python train.py --arch="unet" --gain_aug_db=6 --win_length=512 --activation="silu" --weight_standardization=true --block="plain" --upsampling="nearest_conv" --lr=0.0047 --beta2=0.99 --steps=24100 --batch_size=128
Rows from block 5, named by matrix and row number. Each number is 128 + 32 x the weight over its row's rms, rounded and kept within 0 to 255. All counts start at 0. After the name is the row's rms in percent of the matrix's.
# conv: 3x3 conv (model.enc.1.2.conv.weight, 128x128x3x3, standardized in use), inputs 60-71, a 3x3 kernel for each
conv.60 093 [167 180 156 171 176 144 183 185 150 180 119 106 186 128 116 185 127 127 161 138 119 161 134 113 142 111 106 135 118 131 143 114 121 150 121 123 128 126 119 132 127 126 159 138 127 114 109 137 119 113 135 132 127 162 124 126 134 121 127 141 128 129 146  85  89 136  90 103 160  79  90 149 125 117 137 125 102 128 111 103 138 147 131 103 162 146 124 172 152 126 117 106 103 115 126 128 112 133 126 134 109 130 170 131 143 181 144 156]
conv.61 104 [147 125 135 153 120 132 171 144 147 119  99  82 129 132  93 160 147 153 153 152 139 166 154 148 168 163 190 110 140 139 124 125 135 161 152 139 135 132  57 136 138  93 132 151 141 156 117 172 150 108 126 131 164 133 161 126 136 146  99  97 154 110 100 145 149 141 130 150 130 115 135 102 112 170 220 115  94 141 178 134 142 145 138 112 162 176 135 140 146 139 129 131 118 154 159 130 156 159 115 145  86 197 218  75 141 190 101 145]
conv.62 102 [115 111 126 133 118 121 131 113 117 165 157 140 169 151 135 147 118 101 151 138 136 158 143 142 137 120 125 145 142 145 162 153 153 158 137 139 148 135 121 151 132 114 164 138 116  94 109 123 114 128 147 103 115 149 101  94 100  98  83  91  94  81  98  87  75  97  84  74 110  90  85 124  95  98 116 100  99 118 109 122 155 128 109  86 159 136 110 184 158 125 148 131  95 149 139 111 155 147 119 115 114 132 154 145 154 143 119 147]
conv.63 097 [ 65  91 124 115 134 159 123 144 162 130 141 135 157 163 147 160 154 146 137 163 137 162 175 147 166 177 155 110 142 179 129 141 170 118 118 136 137 146 124 124 141 121  98 120 113 130 123 140 132 128 134  95  96 108  96  88  96 125 123 130 141 147 156  54  35  48  68  44  50 100  91  99 148 178 210  78  88 111  67  66  85 120 155 116 103 140 100  74 125  86 101  98  84  91 124 122 101 132 121  63  94 119  63 104 115  85 126 129]
conv.64 102 [169 166 176 132 124 136 127 125 132 128  89 120 100  83  94 140 103 120 111 126 138 112 118 127 131 113 129 152 125 115 143 120 100 148 131 111 126 105 118 156 127 125 149  95 114 119 143 120 147 123  98 118 102  84 124 126 127 135 113  98  99  93  79 109 149 158 110 134 149  74 108 126  80 106 155  98 110 159 134 135 148 144  96  85 169 112  86 169 111 109 141 111 143 178 140 134 153 119  82 115  89 153 168 129 127 158 174 129]
conv.65 102 [165 156 121 157 133  95 147 127 128 149 113 146 129  92 143 138 136 105 144 114 128 116 121 142 116 117 101 129 140 122 130 164 148  67 159 156 138 120 105 133 121  86 154 162 134 153 197 121 106 170 118 122 121 133 134 148 136 126 133 133 137 130 127 148 146 133 141 122 126 137 115  99 102  62  65 128 114  99  87  97  96 134 150 108 130 129  84 167 165 107 144 188 157  98 155 135 124 167 159 164 154  74 132 168 120 136 131 159]
conv.66 099 [ 95 101  97 107 116 124 114 132 153 106  96  91 116 109  97 131 130 111 127 137 142 119 119 121 133 130 134 125 146 155 112 124 160 130 141 175 163  98 139 174 126 152 129  78 108 145 131 160 152 136 144  84 102  87 125 141 132 112 127 131  91 116 116 111 125 122  89 104 122 121 128 135 170 170 139 140 167 158  73 103 121 173 139 103 128 121  90 123 141 138 153 131 139 170 156 155 160 152 147  85 160 158 130 151 168 127 115 120]
conv.67 103 [101  76  64 128  99  76 133 117 107  55   4   0 110  94  71 136 134 130 142 125 116 144 137 136 154 151 148  91 124 163 117 144 163 136 152 161 135 119 152 131 114 134  93  95 110 131 142 165 126 125 134 112 116 120 136 134 137 168 167 167 170 163 156 101 113 118 125 136 139 119 122 121 116 117 144  96  96 117  96 112 120 198 157 147 142  88  90 135  94  97 118 115 134 134 136 147 155 154 145 164 146 151 159 138 143 150 124 111]
conv.68 104 [182 175 182 117 135 150  84 102 126 143 150 142 129 145 123 177 200 145 151 142 155 119 106 126 166 156 152 144 142 130 151 165 121 146 189 146  88  87 125 115 101 129 148 141 138 131 150 136 117 132 142 133 119 154 132 138 138 108 119 126 130 134 134 111 131 157 143 155 185 153 156 178 136 159 164 131 165 158 108 150 142  74  80  90 115 104  89 107 103  34 162 173 138 155 189 150 131 178 129 177 189 154 119 148 142 115 110 129]
conv.69 097 [159 147 153 149 134 142 153 140 142  85  75  97 103 102 138 132 135 172 133 134 141 149 151 161 161 161 174  28  24 100  55  59 112  89 100 122  82 104 102  80 102 101 112 117 108 117 105 111 143 132 132 160 147 149 153 143 135 135 131 136 140 138 147 164 148 145 174 159 159 160 152 154 125 100 122 156 134 137 182 158 142 127 150 144 113 129 124 115 136 122 115 134 132  89 110 121 107 136 158 144 169 133  81 128  92  95 135 114]
conv.70 108 [123 123 127 123 121 131 110 116 146 150 165 176 143 143 145 120 138 148 175 187 137 156 157  93 147 162 115 103 162 144  90 146 167 112 145 170 173 135 124 181 143 115 151 137 138 113 114 107 115 122  89 112 143 117  71  56  97 116 103 139 141 134 151  80  65  99 103  94 116 133 128 135 152 174 176  97 108 124 129 118 136 146 181 138 100 142 108  89 142 126 152 138 154 153 123 117 142 120  86 120 119 141 133 104 112 156 151 128]
conv.71 100 [126 111 120 109 119 134 156 154 161 100 119 108 102 125 125 110 142 115  97 128 113 101 138 131 105 134 104  99 144 153  75 127 152  73 104 156 131 152 122 127 146 136 126 141 127 168 166 146 115 154 132 129 125  92 158 159 162 108 123 125 119 113 125 148 155 159 109 115 106 125 135 126  89 115 122 116 161 155 109 123 127 149 137 128 139 115 123 179 151 157 167 155 106 163 162 160 165 149 149  96 138 126  83 138 162 134 151 174]
conv.72 100 [162 156 142 145 136 125 169 157 157 121  94 102  99  78  92 153 150 147 143 120 134 115 132 134 132 166 150 126 101 141  83  75 120  64  79  99 157 147  76 167 123 104 149 113 126 140 147  77 148 172 100 138 152 148 152 139 110 123 111  95 124 130 124 136 127 116 116 107 117 124 127 125 127  82 122 125 115 148 109 113 146  30 145 135 107 157 158 177 189 178 106 134 143 146 186 172 111 142 149 183 159 131 149 208 158  85 189 186]
conv.73 100 [182 190 173 154 157 161 150 154 175 166 151  84 138 144  72 140 156  91 155 183 111 127 152 118 108 129 119 139  91 142 128  99 149 116 116 179 112 129  95 148 151  89 147 148  86 101 172 102 130 141 105 151  90 110 125 116  97 130 112  89 120 104  81 100 105 106  98  83  78 117  99  87 157 168 138 139 143 133 136 134 131 177 115 160 150 111 115 125 150 124 121 140 154 127 152 150 137 134 127 170 246 154 131 198 168  99 112 141]
conv.74 106 [ 85  97 101 120 126 118 145 149 143 124 117  89 136 157 131 163 180 178 150 133  98 178 175 156 188 187 180 116 162 171 113 111 119 149 161 153 139 111 112 150 107  94 184 123  99  83  94 126 134 141 122 135 152 107 102  94 121 125 109 128 120 108 125 113 118 147 106 106 131 124 115 123 155 159 152  95  72  70 128 109 106 158 131 125 167 143 139 143 115 113 140 114  92 155  93  69 150  83  25  90  95  82 149  99  79 156 120  83]
conv.75 103 [125 112 106 128 118 115 119  98  89 177 192 190 149 167 159 119 141 144 174 176 169 164 155 142 106 106 106 104  69 111 117  91  91 132 135 130 127  82 119 111  77 107  97  67 109 124 114  97 123 124 105 115 127 118 146 152 150 129 138 137 110 116 116 131 137 142 103 110 115 100 107 112 127 128 154 135 119 150 169 135 133 187 168 155 150 140 149 145 140 158 154 158 165 145 149 138 136 151 144 112 157 175 141 136  97 130 122  77]
conv.76 104 [199 185 174 141 135 128  89  94 109 142 108 116 139 110 112 112 124 117 106  60 105 155 138 143 152 173 166 177 158 163 152 153 182 136 156 161 149 127 117 145  98  77 151 129 107 140 134 104 124 131  93 134 139 132 143 149 135 106 109 115 124 129 133 135 145 135 110 123 131 126 129 126  94  89  86  63  80 102  81  98 125 126 176 167  91 106 108 135 149 140 106 136 158 119 115 124 123 112 104  85  67  72 115 117 121 151 154 156]
conv.77 109 [ 93 103 121 112 121 123 112 123 123  65 130  89  95 117 135 119 114 165  80 189 156  98 178 166 127 183 170 119 111 139  86 106  86 113 135 117  74 116 133  71 128 132  69 142 141 137  64 124 125 114 137 151 139 139 134 138 160 118 130 140 123 137 143 136 152 166 123 127 131 131 138 130 116  72 112 130 109 127 167 164 150 135 185 120 122 138  95 140 163 117 151 149 134 145 153 153 100 112 115 134 129 124 120 114  99 140 157 138]
conv.78 104 [189 149 154 166 121 140 145  85 110 136 155 151 137 147 129 139 142  99 131 146 144 103 149 131  98 175 105 140 104 159 114  65 146 119  28 129  31 136 131  53 146 121  51 132 118 163 171 133 177 163 142 150 116 118 119 120 109 107 112 118 132 133 144 127 145 122 132 146 126 137 164 152 133 123 132 120 149 164 104 145 166  94 108  97 149 150 138 148 148 156 150 132  96 157 155 130 142 163 138 139 176  97 121 218 122  98 230 114]
conv.79 101 [179 181 134 151 152 135 144 142 153 183 131 115 151 137 100 135 196 121 171 148 126 146 139 124 149 155 131 148 166 115 134 150 121 110 146 132 133 132 126 125 115  99 135 148 111 117 191 110 108 140  82 142 145  99 152 144 147 133 118 121 134 123 136 133 155 160 113 130 130 112 129 120 156 132 106 149 119 113 126  86  70 172 143 179 140 102 145 121 110 155 130 140 133 119 157 131 119 171 122 209 185 128 158 147 107 150 133 103]
conv.80 099 [165 135 136 153 117 120 146 103 106 113 141 114 113 145 125 114 146 122 145 156 136 144 151 146 140 148 145  65  69 133  11  62 123  54  99 168  92 121 113 101 136 146 116 144 159 152 118 138 138 119 143 182 135 160 146 136 136 163 144 142 105  96 112 137 116 102 171 152 136 136 123 108 128 136 166 136 144 152 200 178 171  94  35  30 117  63  86 160 127 148 136 109 134 156 139 171 138 119 170 117 144 105 128 143 114 163 168 165]
conv.81 096 [ 82  90 110 111 105 111 105 109 116 101 134  92  96 120 110  65 102 108  88 121 119  96 134 143  74 116 132 108 106 101 146 128 116 147 127 112 112 123 112 165 169 162 167 186 194  60  62  68 129 134 131 157 174 182 112 106 107 141 139 137 115 123 125 104  78  78 151 137 122 139 135 115  80  85 113 127 110 128 185 157 153 129 126 110 159 137 102 186 169 156 134 136 141  95  86  93 110  77  77  94  93  83  99  92  89 101 108 112]
conv.82 090 [120 112 122 139 134 133 135 130 125 113 129 115  94 104  94  84  90  83  78 111  99  81 101  90  90  98  87 143 138 146 160 148 140 110  96 102 162 166 179 171 179 197 150 167 176 136 127 135 164 154 167 163 155 166 126 110 117 127 122 128 114 109 111 121 101 108 138 136 138 120 116 111 102  83 110 114 101 106  93  91 102 119  92  98 143 127 136 167 166 173 167 152 142 147 136 135 137 132 136 121 133 128 105 134 140 117 140 158]
conv.83 106 [150 145 129 146 137 123 152 140 132 153 153 178 147 146 165 158 170 197 159 166 162 157 156 145 186 184 175 164 153 152 129 138 142  99 106 148 116 113 110 134 116  98 129 115  97 162 174 171  94 102 120 138 130 126 107 107 118 132 127 126 146 131 124 122 132 141 141 148 147 125 125 120 127 122 105 129 128 103 163 164 153 135 130 117 129 123 118  77  93 104 103 110  91  84  91  81  87  87  79 169 175 158 126 137 118 157 148 126]
conv.84 107 [139 140 149 140 136 144 160 158 164 160 173 143 138 160 132 130 140 112 195 200 123 176 179 113 186 181 139 196 164 177 156 132 147 176 143 174 172 156 151 161 144 131 155 123 112 186 197 175 124 140 121 164 177 160 131 138 150 157 172 173 141 158 163 152 145 136 179 170 154 177 175 160 182 155 131 162 136 128 167 148 173 165 164 176 148 155 149 154 151 129 141 132 144 160 141 150 180 148 157 193 178 184 146 141 164 152 138 164]
conv.85 100 [160 177 154 151 152 141 157 155 145 238 114 163 175  80 155 151  63 155 163 140 137 124 101 116 107 101 138 144 128  77 140 129  92 130 124  94 157 144 150 166 134 147 159 132 138 108 202 126 107 163 132 106 167 147 109 110 125 146 146 162 160 150 163  79  87 100 125 134 155 123 126 147 120 139  77  87 123  99  64 129 123 128 136 136 132 138 133 152 144 127 138 127 126 146 131 127 143 135 102 133 130 166 143 143 179 125 190 186]
conv.86 080 [105 105 121 103 103 119  99  96 111 120 131 135 107 115 122 103 107 113 104 111 113 108 114 115 107 110 111 117 110 125 135 124 131 133 120 128 177 179 163 207 211 197 214 220 205 124 125 118 145 143 139 145 143 141 145 144 137 133 139 141 116 128 132 139 126 111 140 135 126 128 130 127 121 111 120 135 128 131 139 133 135 126 112 103 142 124 110 155 143 132 153 148 137 145 148 138 136 150 145 128 126 124 132 130 127 134 135 134]
conv.87 095 [ 98  92  94 101  95  96  94  92 107 114 149 132 130 151 132 127 148 128 129 149 153 143 150 158 153 151 152 152 142 125 157 159 149 146 163 173 134 125 111 164 154 137 174 165 153 105  85 157 117 103 141 124 103 131 122  94  88 134 120 121 141 125 125 142 101  96 159 124 130 145 119 129  99 118 125 144 143 145 159 144 151 146 134  75 166 145  84 172 139  79 150 157 146 155 165 156 145 153 154  92  78  91  98  96 123 115  96 124]
conv.88 106 [119 131 123 112 140 125 111 139  99 124 161 157 139 148 135 155 114 106 136 164 184 185 186 165 173 164 127 103 156 173 139 158 167 128 107 115 177 138  86 105  68  48  51  48  46 170 123 149 129  97 124  61  86  85 114 143 160 145 149 137 119 140 134 116 132 153 116 134 162 125 135 146 119 131 132 112 138 147  92 112 131 180 176 144 114 134 133  91 135 156 163 163 169 118 118 136 147 127 143  90 123 141 128 160 150  93 126  74]
conv.89 104 [ 95 101 117 106 117 119  79 102 104 174 152 146 168 145 127 135 105  81 142 127 117 126 116 103 143 133 121 140 172 163 117 153 133 109 155 135 137 111 127 111  95 122 125  98 130 112 111 124  75  76  83  73  94 126 133 108 117 129 100 109 129 114 115 114  89 114 102  73 100 125 112 139 154 155 175  80  92 108  47  68  83 145 151 132 136 136 119 134 133  99 148 155 138 156 168 150 149 161 137 154 147 163  66  89 107  54  79  97]